config = dict(
    arch='mlp',
    image_size=24,
    crop_scale_min=1,
    horizontal_flip=False,
    mlp_ratio=4,
    optimizer='soap',
    batch_size=256,
    epochs=105.0,
    adamw_weight_decay_other_params=0.01,
)
Rows from block 3 of a small image classifier, named by matrix and row number. Rows with one number belong to one neuron. Each number is 500 + 25 x the weight over its row's rms, rounded and kept within 0 to 999. All counts start at 0. Numbers have three digits each.
Before each neuron's rows are labels from the 100 images, of 14848, where the neuron reaches its highest value: "responds to" is what is common among them. Only what is clearly more common there than usual is listed. The data: coloured fractals of 300 iterated function systems on busy backdrops.
# fc1: MLP up (model.blocks.3.mlp.fc1.weight, 1536x384), inputs 256-319
# fc2: MLP down (model.blocks.3.mlp.fc2.weight, 384x1536, transposed), outputs 256-319

responds to: dense
fc1.101:503484468553484507501496538493526497489488513492470514490462477536520530474512502529534484476532492443496502510482499473523537548494496484451460530506523502525498525499464462490541484496522503
fc2.101:489505520504506471463520481476504506505488504486488514515482493514489469508454538470484457552502523521520498494509466505470481512512505487456498475495481462522569473459486501501498481520485446

responds to: white
fc1.298:473505470510515491484480512478498510441486496504491504487488546490505446454523534493517510464486447515496479526501512572505483516491504515484476491460507474526483510444470507485492524482545512
fc2.298:530565475523476468538486501498516495498502502493471521516543539505448518516507512546522536495517496515479519474461490524489491436519511497501474499519503522525469489520524482516527488525480492

responds to: grey
fc1.643:525499474516450526554475487499493461452490488474485513491498500516486457461497477496468543504467517520506522489548486501517510510546541472509539472538504540494468512448451512484486551467470463
fc2.643:530551489517533449552520531471514488500501499486501525498487483523522485517518494485503487518499480464519484446472501475505480475486550462485477506531512544546478523448480481508490507494492497

responds to: yellow
fc1.183:495494513511525485541475489524454540479491475480500461534492512486495537528451504512501503494520536487544516489555469460493481478537462479481499505487509484523459512466481509531489474483498504
fc2.183:506528479513495497505527475480497469478455506477484486498502537496473499528477490527503517436505500493462520442513527458492476511486507526463504479478531454523545502475488507484523520536484522

responds to: grey
fc1.561:513505512503500482484488516521542518506521511540453509548462520512504504498509515492518485457506533499493504470479514510458520521484503566537444510467497485540499460537511490526483521482513507
fc2.561:510514535470508524469486496504497514480571477496522482490536503513491465516532481567523542471520460502514493540548541530522492489511504464499517508518442533499493498505520499485481485474461495

responds to: pink
fc1.304:544500513512500469502528552524514479472506516517497509483487489489442466499472476472514425556496510514497511534457523513480503502476540447535501512521517484481490522501514500508532489499539489
fc2.304:510507465495547489517539492473512531501503487488484522532461482548467512465518522507498582538485511497510539511545506477470512530511539465513564519522506493506552508454481495514525472497500489

responds to: yellow
fc1.34:535485530561451501494520534470511501463481546491496515487508514496480511491508490463476484478520539555443496498510500552468534497462499529509531479500509467489496512467480501508482462446493488
fc2.34:498511518538452480523508508488513513540524506524487511487497502510515531461484513530494481535519495535519496528516486549500484452500507497502541515496475508537482553496521480520467510520468519

responds to: dense
fc1.686:531535482483450522503508481494497514486506510477507507456508440506498515500529514501490495433497518498513564508479476507506510505521495500490513529497535489513509543538516501533456484504511531
fc2.686:542477510505503501490470450509511502485517464465500510469455497516514502522499506519531482496522486497452509531487464470506510458510554544480530498522526449500462521463484474554509500515478492

responds to: sparse
fc1.621:527518460536440489482505506497536480525477512530548538490497474487503482473494490518524488447502514492490479482488496503501508549499525501481530451497481513476522472461505475483482498539499471
fc2.621:510506496539512501465488501503512548527518499484509512484483465501498499489493480514489500513544505494503468464498469512548514473533484436507479496492483468507521483493520476518527488507481499

responds to: pink; orange
fc1.537:483495529530492493531490515526530452478496481519457487534508479481465472493551515488477484487480472496455521512485504475535494482531517448522512520510476523497496508501523534515499466482495520
fc2.537:508506516470516482533516482518509452507494492485489509475515497541507480500508512472490523483490511522496478500529526480483469503485517498494532503489504529545515510480515447552525495503521521

responds to: sparse
fc1.123:477530519502530491468512479492506480529479512510491477530460486530483490554482524515517445498499502475521517459515495485515473529522488479503514503500485525465496491509451515487472536478425528
fc2.123:507465526489547494503532503513548500546485495494489532455507472543534552501521505487492483524488501464512507521464487496509520494487484461503519489541507506465492488514506505505523461470508487

responds to: dense
fc1.653:465511489475468479532539513513507542513521495511496517495477469510481477500489525525514512517507529485504504491480508494503492496504521513512492525474516537453469527525519480482483439501510481
fc2.653:530491495513491515454520518492502483486521514513494473546509466511508473502538474479503534487521521503491486489498470482490499525502599463465456498516496491511562522484505556514511441516472500

responds to: sparse
fc1.192:495477494485506521518469522511435524500508484500464514516470499510477496505453481541505476516488519524516569451464552529529479525497486484521488459486540512488474494514518538501531506492541513
fc2.192:531441480471498516471523520448533474472540488500498467524469531507500528521508536479482513531508509459463498479525530456457531528481569471518478507506478487501478500504485502496492506512477493

responds to: yellow
fc1.219:523496486450556467553479501498503474485470477508485537488515546507517507504503530437502520508498468488499479526482485485591518458532494462507518542516508519497477534489456510539477514519504490
fc2.219:481543509462526517514508483499471480469479474516511497491491479497516480478485474462499532467481479444483541496481527484502502489512460493484528487521510529480519539471458497496505491505495549

responds to: orange
fc1.347:482521528490486509493466501524536494510480469527484463504495514474482500462539483502483479474513502549470488515498529453565468505517508503505497485515497503493508460480484519494480491512494467
fc2.347:488482494505483511444466506482514481489462477498490521508474514500508540469486523441513512511443503530492487514503497485516468481465508530494501519515494492517515507436481504487448486513484457

responds to: pink
fc1.365:478493479474544526519470480514462514444503466494463480514502481454479517460492486481523505460499473538549489478508512537505521463508513455479493475536480473524475491494507521499514508500468489
fc2.365:488505458442480487520528517518543508500489509497475494499512515504484552421450546449506509483524510467504480510516481477462500511485560445502445517494485489445480478506542447481552525506517504

responds to: dense
fc1.652:506503487471537495510501516546471509462476539499517532496459498547502537504485507519543499483536503463511483517504492506471525549514471480532524480486489527484518488452517463477511471490472445
fc2.652:494469510518541495475492502500525509470503523497524510486537472545511532501518490489541466522504495510505543519445519546505547502514471472521503514491451512473497476484501501509512498445459481

responds to: sparse
fc1.236:470476496490481488514517510522481487460502517534486524515479470500525460512539515500501457436488512462496491491511491453491452467534522492509465502491514539517499525448505513523478502483493493
fc2.236:450535468527480497470512522464499536471480530513518507499471511525502520561521512519533473489445509496496514523457499481497493507534506551500499490472473522500504534474512525500495501497469514

responds to: white
fc1.481:513511497536548491555486481499522512492469531469469505525464432471490504550490499526458520514479483471485514449517492518478487497484569471530504523508519501555482501507522489515483502452489545
fc2.481:493528454493481487514463475474519544513528481470498520492500557463508453473495485553497502418501469474473478495519527484487503473497465461545545512500523491490502515514536462532515539490486535

responds to: sparse
fc1.632:521460499485484513538526510504491456490515450495467485520499510522537490504499503508461446525485538494485474485526522485499504510538551522464490522532479488495522502508502564513463520469460482
fc2.632:510525488511509453486503493494493466518507475433483494490511517487504520480498498473521500462481497490445517506511475512493477511490472475493538460486453536511510478480497547517470496502521520

responds to: dense
fc1.476:511513520492509470463503516509492483516491557498509509546510463489489513499496528508526526532481409478493509486495521510511500516482473490484512530477508455505464488488494487461459484456569513
fc2.476:484542493488529525502500519497519485477539511445539550490533505499487485535548492496523545491485453515538496490516489507500408444467511485494472494505528486499511493485555489537495475465507452

responds to: orange
fc1.520:520481460504487501473485511557463534522545479487521521492498477473531514495464484474511511490501494549504514504485485496530505513499494512547535528509496500486512515533512501501460467524485504
fc2.520:506442507529516468496510522485452524527518498494522516498495476490502531529552501485521534530482505471485511493500522487470492514485518524505492502494513437484499540479522493515479479541478518

responds to: yellow
fc1.763:501523522499501526550483481488508504482497517518540538500512502465508445458518538491523494491498529485501542482505537536472549537509499518502485516493496510510514484496480493520450523501504511
fc2.763:484536471494455490506520507513554502478493491508499484481512492481467476469521522525489508498497525499480488512497484494521512487483496486519519513499478502526438487533503454500513508551469482

responds to: pink
fc1.235:523476503507498477538504520499466485555485495490495502499511502474444524525464489511517535494525494524499492503490465466483526482496495504510482431539476503514519502468508487500549448551478541
fc2.235:511458498473495503528501503460461488490517540468505516505507479516470483485496474530506531492511486500517508480530491471549521511496523484498504472508502492513475508519517478464490494505501493

responds to: yellow
fc1.117:521490507511510527471474468484504519523467515528492463473515530484480501488499510491488422498511484495524458512524452528495527523526506505488501502479496463479508490501465449481502522469529494
fc2.117:505524519505516528518524534504470505481474524530509478511500489478478513519477511552532525496481482498498531487490509511503488497501519488498478470499502504504465453530508444526467522440507461

responds to: sparse
fc1.468:541490480489502508521489523490511471540496491524467536519525482474484510481504469528516478519508492484466502467482508519468544507485551548507485501506485503471505481522521450449534480472488483
fc2.468:535475495539521484489506468497496477468507521517479492490490493495481453506498480437525530536502516454507452462494504497493472469529496530508538541462484510489518523455532480516515510508521523

responds to: dense
fc1.379:514473469512497527511485536536523514472475483455566506524486490506525519486512517474531515445491516463519520499512543514465453472480521451487478500523541536503483487513506476521469490500506484
fc2.379:494503503491505520504504529514501549510509566504503475477493503511505501531484511481497471561486499502535499465491507512504482482529494506482507534486515525483518512522490518494509478522502489

responds to: grey
fc1.288:406505502509469476480541547442555488538466467465531523450472541506476465521482519439500450503519503509457515480496506464489523476505549491482473475497510515509514515489534471495456488526494496
fc2.288:444454482502543503509532473468475514539528533489466538493431465481475493491450493474463475513483543549470485490535485519476519479479542516491561520502521518517494535456502535487495505499498482

responds to: white
fc1.162:474514480520528529473502426500488509494537513503454534525530505507530489453501512478487475545510501506460527498479505529538539531529525538500461501531478495488497516476491524504539491483506517
fc2.162:520530502518433497527523514481495466505509445507483525531475475507493495479524510508461485510495512535529473497433471501482492538497487499487488498520475499512473499556488512509490469535514535

responds to: white
fc1.631:516502512503488519496528488478489538461522502503437493557521508480429519500475457484528508487498512532476530496456522535463512520494498477527501482526502449500491521483486510466507459493514506
fc2.631:538516481519482497526536533517495471506508501527470522479513487504477509462496491525491500498509482512510469475495481504494498510478441524501517496497518497517457568477531515490523514527485482

responds to: sparse
fc1.713:504481474470471479498515494502533513464484532471462535500505480496510491516487530449493540474538490495467543497489509510506481437463477486485496510507508507458495504570539486505517502480513477
fc2.713:507482500492532475485506520540471478533507502508507554491514534456527544480515504555504496528478522480502462490500492516490420534449475504500550517495522496497487483447510505484489503488517513

responds to: grey
fc1.118:494448495488508507507494486513507510524479511535533504508502531518501491489441517524503521539484483482512457529514492476476492458474493540556516499490471513495546470508508497483528488490494510
fc2.118:474520512506582497468509505520516463484515504511471498508504505478488501518515498474492541421512469520497450512483504497537499572487478516489503524481511510502525478473459523493454515494477504

responds to: dense
fc1.283:493476501496511527500534482495504523540446477511480518465468492467503514521513481484525514503529500525478519520487473465453483500496451519514486510506491471507441468506506476525550522500525543
fc2.283:473484502504452513549503525565575468520506478497491498526516543478556523524521515505488507506535549509507532487471480497543502496496520489561517528528517483533480495488523484473470509533473478

responds to: white
fc1.399:476537479464497438491528498502484490573500508530506514490504502485498489467491475491525507517530478489491504554474488514505515522468481519527530491500482462495528520486507501470531459511514476
fc2.399:495456485497501520518522479522521483523501524493495525511469531529471453457486503459518545529496516493511496502497459492490503527458507475519545518510520515465520524466484489530528485530492506

responds to: orange
fc1.227:473480511501490520491490522531464471501495480486489522475513534517497520502485506475498535471493500525489493490559472472537519513513539456529531504512524506521471496490459515470499474509493483
fc2.227:501497513492549501485532518459497454506509491489477509479486490488546468538494497473492472517485511464508500483482476494474465461474519448496465505478553498522466508462503486478491500509488517

responds to: sparse
fc1.213:536493495543538472518478527486534472521514509460518489477505469460504501494512497494486518504496517519460487518478489487510489480486552473494481484497488500490471540527528518480487506486477476
fc2.213:505541534505527495516482505490497455463451527527504530494508524485483487520504531500525470463491485487507436474490487543472470455500487532518498501497504541517505504471468462470506506540502533

responds to: grey
fc1.72:554496541491449486509486513521517470484514538481479493547565494505434472503478532454499521524458496495537492461457510539489509557490490508508483502551502527511483503494533470462470486492503453
fc2.72:521510484484484502495512474515533503502503502456462477477500527559460489467498518512497534485484467513578516478488506521514561526500469495503486536518473504486497547494469495479502487494541485

responds to: dense
fc1.357:508481477478536504537494505468473461490480502481514499500525495512526553468423505528500487491466535478496547477523521511491481502511540527497494508485499455505481583485508493535463461513544520
fc2.357:509469486503550505462487481522482450507455517492499529523494520571535540471451511450482493518470507494530534518491466494465507492511502508505476485508518494513507538490512502479462460474480472

responds to: dense
fc1.618:503484518526486505463470521536478520515533501466552482491523480494491536498519488496507483473435486514499475504503516535472531491493528453532496473477496506517489503512466532491493490486493506
fc2.618:513461549491499447492487503499523507507479515502492527475536478540501506493537514447464469504539495540496482498483520529506523495481477558502459504490518514501480521502453503486482518471507475

responds to: dense
fc1.724:455462504502515506469545509528521528496477507505463442508461472536525523532520496453504500499527518503514498505524519497493492472494440497460471547457459499508484500521502493519500499497511485
fc2.724:487479539516476501515547529493532509490484469505486470525488504546530506498499524530449516521494542508508514515494462505486457527510507457509528541498486504517505471493507476464468520509480504

responds to: dense; pink
fc1.604:498506538525483506522501536523512549492528460517552522486534495514517477524526463486511524464501497462471509522542521489537523476480512528508461459495514497516539520525518525468481528540457529
fc2.604:537490544504488479533491528529528511439481523496495535485489506500495505548501499498498502493508470511471517537495467485480522521510489529484549513505475491466536515486512491492518494493453482

responds to: grey
fc1.4:504505454533529503500528455542512545496505480492481543449516510467492495538549512485491475493491506511511473522525501539551516515485453489503492536500542442486533493485468536502485484473484503
fc2.4:502524538471453510502478504536514549506479521477535493463493517474522504473488474501503517528470489484427475466537477535502506583495532488507520509525519493498537559497484457496491468500502485

responds to: grey
fc1.385:473470464485472536520512505483489536459506520476501484553505484517504520474513502517457480499484461504490542491489541510477525453474494530437480467511469499486505506495478502518484488510515497
fc2.385:518514516489442516515508518518536524524506477496495545514476520526467543463499471527485506525474504468486498469478495491469532491514488496481449511520483469495504518529488456499429454521504494

responds to: dense
fc1.139:498465501525542484526502515521479504551566477541503534424493490517555515472519502526503468501501525480496514517464504499478521534491486478467510507489549467503500518523474501508581501483508519
fc2.139:472510493511495505520484461507533462510495528533490472476479470514578529532472525477475466532500542507547500512507520501508532499554476520463514518498521486500493489500506498482530493512483500

responds to: orange
fc1.603:494469537486508519503471468535514537485524453517450482517501523508459426451473516464489479483521494538468503510521482527509503502517475458503499515524502490521477487490521501474533524495519511
fc2.603:528520520452468523501498437464503462505497502504472479501517486538539551491520519458511532525488454519487523462503504504496497538501527512474541527489497515490501462501475478508506473460518494

responds to: orange
fc1.245:504479521531521520544499483496489451470498476504521538481546481480507502513519465472476488491508474521441487494493487501517510481496529518459499481476519487521502509513535503510493532505515499
fc2.245:464469531492489509547504513492483483516523494486508503494493486518497536516511489501523480451494480494526499471514485510516485526513413468495516521486514516479544504527528570514461517475504493

responds to: sparse
fc1.41:462536473523465474499504490519521505491463491495505496546500477490518466526486492465517510473487477451532535498581491534499515486502497520485463453486503513472519497527508537535515456517527532
fc2.41:505500489499518481497493532468500480576488467505530509492467492514476489432496493481483520494535534481522495465497510462472456519520495466480524488494486526545529482459510516512456502479497499

responds to: blue
fc1.747:477505500493474496525470499521507485493501474511536529498487529475515504507516483526501447480465491499479497481520470494466488460466440513469490521512524532510520477522502521527504535466527495
fc2.747:507529477502475478516471511513523533516488520514498492512456505485498499451478487550463514506511472497491492530507478497485480459507493476489496481496511544585497483497435507513480481505486492

responds to: yellow
fc1.37:513470517456522541500530477500471544492437510452513506529490475518529500517519459461469522527444498499514450495526526501522503506548484483511532513542530501505521506524462521528482532494455494
fc2.37:495499504506457486540509499544462489492523501484528479517532453517510516510490486505529475505482467468470454498516504477503502543530497459509539496502522554533454500513489542499520483522476504

responds to: grey
fc1.174:557543534484465527501485499505528499495513464491482477512483504495474483514468506465550500498496497470529494467485501524513469528489488494504486539521501474512517482493498461494509513511529490
fc2.174:468471471503497499500501543513506545458480486461511518525510509503447464432503520519500458464499559459502528499511491469478485550511541502517466513529493501535487476544477472494481481495486522

responds to: orange
fc1.554:502504541517539472482480491519511516525489479483469464508489449467495529497476471506511465507539495506493505473503501524525477531472497506470469534486495518487480514519504510443497474460539501
fc2.554:501497495555451505511505482485477473523491478533509544501489465520551500438476526544564494513496517485473505537536483478492482491511493504506502469494497497478508490473524490512497456503552517

responds to: dense; white
fc1.273:475449484497556527558501513474498488475518490488498510490480495527479529500530482514513455461492480524518527530456514483498501486518485523518495476520530486490478474485513464504532472497496483
fc2.273:515535495555534487520506492504511529489521517508528505477494472492522522471497479500563527534490506511465534514526475489484470507498541515489508519492489451507489430512509535516506539491478486

responds to: yellow
fc1.202:538485553488559509496505539521510547507493478522483487499482514450492492507489536496496487506494497475525533513516485472500485487501506498475521494522494574513457492513529513492474509515469488
fc2.202:476465491494491485494540540479511507493544516499462481470515560483469505509513488547506486513496507501547496505485506462482509460493503543498512517535488494509467512510503477544494525503466497

responds to: dense
fc1.92:475497505541501528509499509532479488441484513502505506537524434472494564453498528504470481539463466550508480544512497475490494533504508537472499480497468513527524500502497456527489513489506544
fc2.92:465467491507512503526506492506532490490513464483456503470470514505516482501517504509485451501488485518498524448522501513500507505513474525477481498464489503486491503454510467516499507505526464

responds to: dense
fc1.244:551510549524540588463502532492531465493498485540506524516491551468504518450518497533505502511470516448484512462469468529538492494526496517522540519501500513482504506470471477492515456471522520
fc2.244:496526508467479487484445525501514549547516488477523490486457508487489530464492508496492484463538542516477473547505474524519486515546467514475491517509522551464488497540471479495507506502485526

responds to: dense
fc1.380:540495520506477509531511477513480512479502507488530517453495470532460502472505484506542499473487519462501523502455527469443501502505465496497504548529537465487502469510496442486546544520489464
fc2.380:516490458467495496464518517522511507500481542473489524507518493525465472502520467504526474522500492447473542514517501448458497454488542455509533456518536491528444520509498465491493495524475510

responds to: sparse
fc1.766:461477499525498502485484518535516497474518521518491537499529511482523468526518508532491493494487494520498527495517489467542500531540523524490486525525523489528495454432492516479482497513480475
fc2.766:490490461525539527485474475512493546523508508509504477532475542540546446499528515537504485450511518502485542480518528498503508487522487524514485481493468521475478511476487492485491480547513501